{"horizontal_flip": true, "num_classes": 6, "fused_qkv": true, "depths": [2, 5, 5], "loss": "cross_entropy", "beta1": 0.9, "max_precond_dim": 1024, "max_grad_norm": 5.0, "ema_decay": 0.99, "batch_size": 256, "warmup_steps": 510, "weight_decay": 0.06, "adamw_weight_decay_other_params": 0.05}
Rows from block 5 of a small image classifier, named by matrix and row number. Rows with one number belong to one neuron. Each number is 500 + 25 x the weight over its row's rms, rounded and kept within 0 to 999. All counts start at 0. Numbers have three digits each.
Before each neuron's rows are labels from the 100 images, of 14848, where the neuron reaches its highest value: "strongest on" is what is common among them. Only what is clearly more common there than usual is listed. The data: drawn small creatures on textured ground.
# fc1: MLP up (model.blocks.5.mlp.fc1.weight, 384x128), inputs 0-127
# fc2: MLP down (model.blocks.5.mlp.fc2.weight, 128x384, transposed), outputs 0-127

strongest on: striped
fc1.370:479481460497479547502504489516498511498458526503463490479516504480467512492506477518570489512492518504508479536512475506498507513474536552499527499477550469509485505484545459531521484464490475541510507451526500478535491510511487519477522486491512489537478509526491493499594527524509470499450486521489516483526512527459489502478521506514508478500465531468498535477486497507452458481486
fc2.370:531484464524554472518501520504538505460533537458504547539492504539495505493485469499481532517458494459516486480507511483457523456550535518480512495478477486479498515539486466485467522483511469496532476535483480500472532489484531493497485490516515498494469512473518495483478542506486538475581500516492537492505491484519483518444475533523487511492489528484465508512508490487474492493462

strongest on: striped; black
fc1.100:487424493495497475484479503478524494489479472497507532491478476540458515467514473476483485472493516520526509522522446477498513495499469587523500453438477497478496501498457482489498476476524512506512443487526463512537550529486540500526543492485526470515497506481495538457515492474480487514484532514493489512510530544485492483500490483506478489522490508513482478510480507468477492520533
fc2.100:555510506526552489478498521473479511501516564536500462533472495525513508512480522477506493497505507502501489526508550541475470514483500527456527507496514484533500480490510470498481478462483460480490503533484516488506487501486429475479510461495493497479447507511478490504508502463465518493482533482538513543489490468524459461491511441494475512561467495471490516464486516485469519506494

strongest on: striped; starfish; butterfly
fc1.357:499452508532468545479501507527518514517507483508484528495466522507534476520499474496475509544571492548527473505522502481498513555460497533525521503511497468502472545480527514491515508464499452489527498529544451504505460516499509520510520467524499515514535512480490513517546452501463481528466455465478478473494523520500481515490500490481471522522456514497490529484468495520483485526474
fc2.357:534492499436519496525557504516468536480513470491492463473522528511533465502493484540533504527472535442503551503473479527474493463502534508483507541496519522483511456488471484527508458461489547517510514493472491505500512483488518458479525512499485497487464498489518486451518502498473522523475502494555484524522523493506512447510492498495449470506530495502540498496524491502481461470493

strongest on: black; turtle
fc1.93:476548530473497482497497519515509524548500487496486485537478486466527529494495480489484487485462500481521487505465456511509470513528458536461515481494483493501509528477487471506521529471530523510523513456493492461532521499474487470543498468495531513474534529556539465483479478505498550509512481530511523474552502462530477543519507505434495500529511504530489525539546508496485492517491
fc2.93:505488488543502519465525488538513553466505519504501524491518452513488469512478454482473526503481493500459550530517510439504456458510519534512426499533521472485480492498486494509477519546459500476462479501526509523477536494537496503542531522481506471484529515492465548512498488511498492506517465521528471486523478521495495488519505483521504505489481544512532509508502464498510527453521

strongest on: black; marbled
fc1.19:509509499487517521500492503534490526487500526502468519510476506510494526460539479525536490517459537524518507501499521545522516491483512520510532536492510478466553464467520507485476495462513476526513499521523457504486523525538484517510517469515492514481487534507495495548513479451521474470441488548528503505491540533527500493515491519478516551495512440530488511514510521578495460481490
fc2.19:505498529540490541538525501490567490507540524505547512500459546493494474480493506509508477514508474510488520530529510482453492482497488485493499516525520535520518534512505492483537457531488509488517502432477513504499489526470496481472485498546475531479540499499475503496484504461476555554568474486497512517502470472447500502461535449521509515506493497519506484495497473486516504476497

strongest on: black; dotted
fc1.68:522469460525496522493537557554532487525558520499528511508472506510523533464481510495537516532488474493471511525498497454556486486512472498461514522490474506535535540513476527511501534473528446472518463503492466530513497524467526558497541488504445478489497504526477502507497497509483477504503509502507460538503508481494495482516529495516478520514476494545527508485523502530530472484500
fc2.68:487494509511550439494492505552508487504438519483477460497534547501520482503476442500492476502454507496500505505482516479491516527501477512531495442481518466475514492499501471465478457480476480561495509508531555499457520523530504488474492478512523493494465512506522506468534512512508506517497492507498490504536485513514531468480517491555531517508540498546471476502503462524488486513459

strongest on: black; large; spotted
fc1.349:497519496544490504462500511487481472502440506502529551464512484484472490495512502503498481504514555480482456498556469518499483467488469493502505494506512467534512484529552514490521481522482503499525498509517477510517522493510527524526475474516507447520517486507519516522492508483483448507462458533465453504542513490555497474510489463521492535504496485499506478452580460510497512483513
fc2.349:483509496525499507536509494518466551466519518468502502520474529484509540461501483512477514522497497467518475526498447513490473532513513509489535499468523557521442483471446477486521527506496493554492485448486487492521505546457514494503496486538548476515486516471455478477466462497499499487471482458512523532440498498490486499474478513504490500454487508513467508505473519473512520488522

strongest on: black; spotted
fc1.347:532511474507477479489513512529519473488527494481527495528498489530517557492528523475458472474527479462520537513489512498493477465535474472494493518531504514522456525509517520486468508509498493513527455528548510489528498477460487535528541483459484475469498525484517500498509529476456486502487492463502498512464485483561512461547567508493479503512495464499465527519468511486537541487503
fc2.347:478494540514551457478543487502523524495519498515501528491466493492486457533492472508504463487531521490486513498517457501471507489474492512505452476504503490509538455543507480530514497486515550488464494499492507513515511528468517505456467501516489524483496481499567501501528462575563495555527540521501502501484507516434505505495496473466503497472499492502465517481485501531485506522503

strongest on: black; crab
fc1.336:532539496492513491478492531507478480507476526497504505503519488482500466491476563496491453487496455492477498521485495454519529524475480512473500506474503454490494461522530424500498565525467489546486513504502487497474491497496482521494464516530510512575533515498529550548512512488488511509505493490445493494526492466550505474508502515503494564504520486509494476506500479518509543481501
fc2.336:534497477458514497492509512531527512469546517514493506524445504507496448495522493499528543523529510491515547512475522531484499513509490476483511517508502494468502512514433488510471485494512503535476457455470479524494515476505550530514506505496495426465484496477493448473469479527498491505523492472531492541513508504443494497512526470522519531470477509524481522530550492514458518489513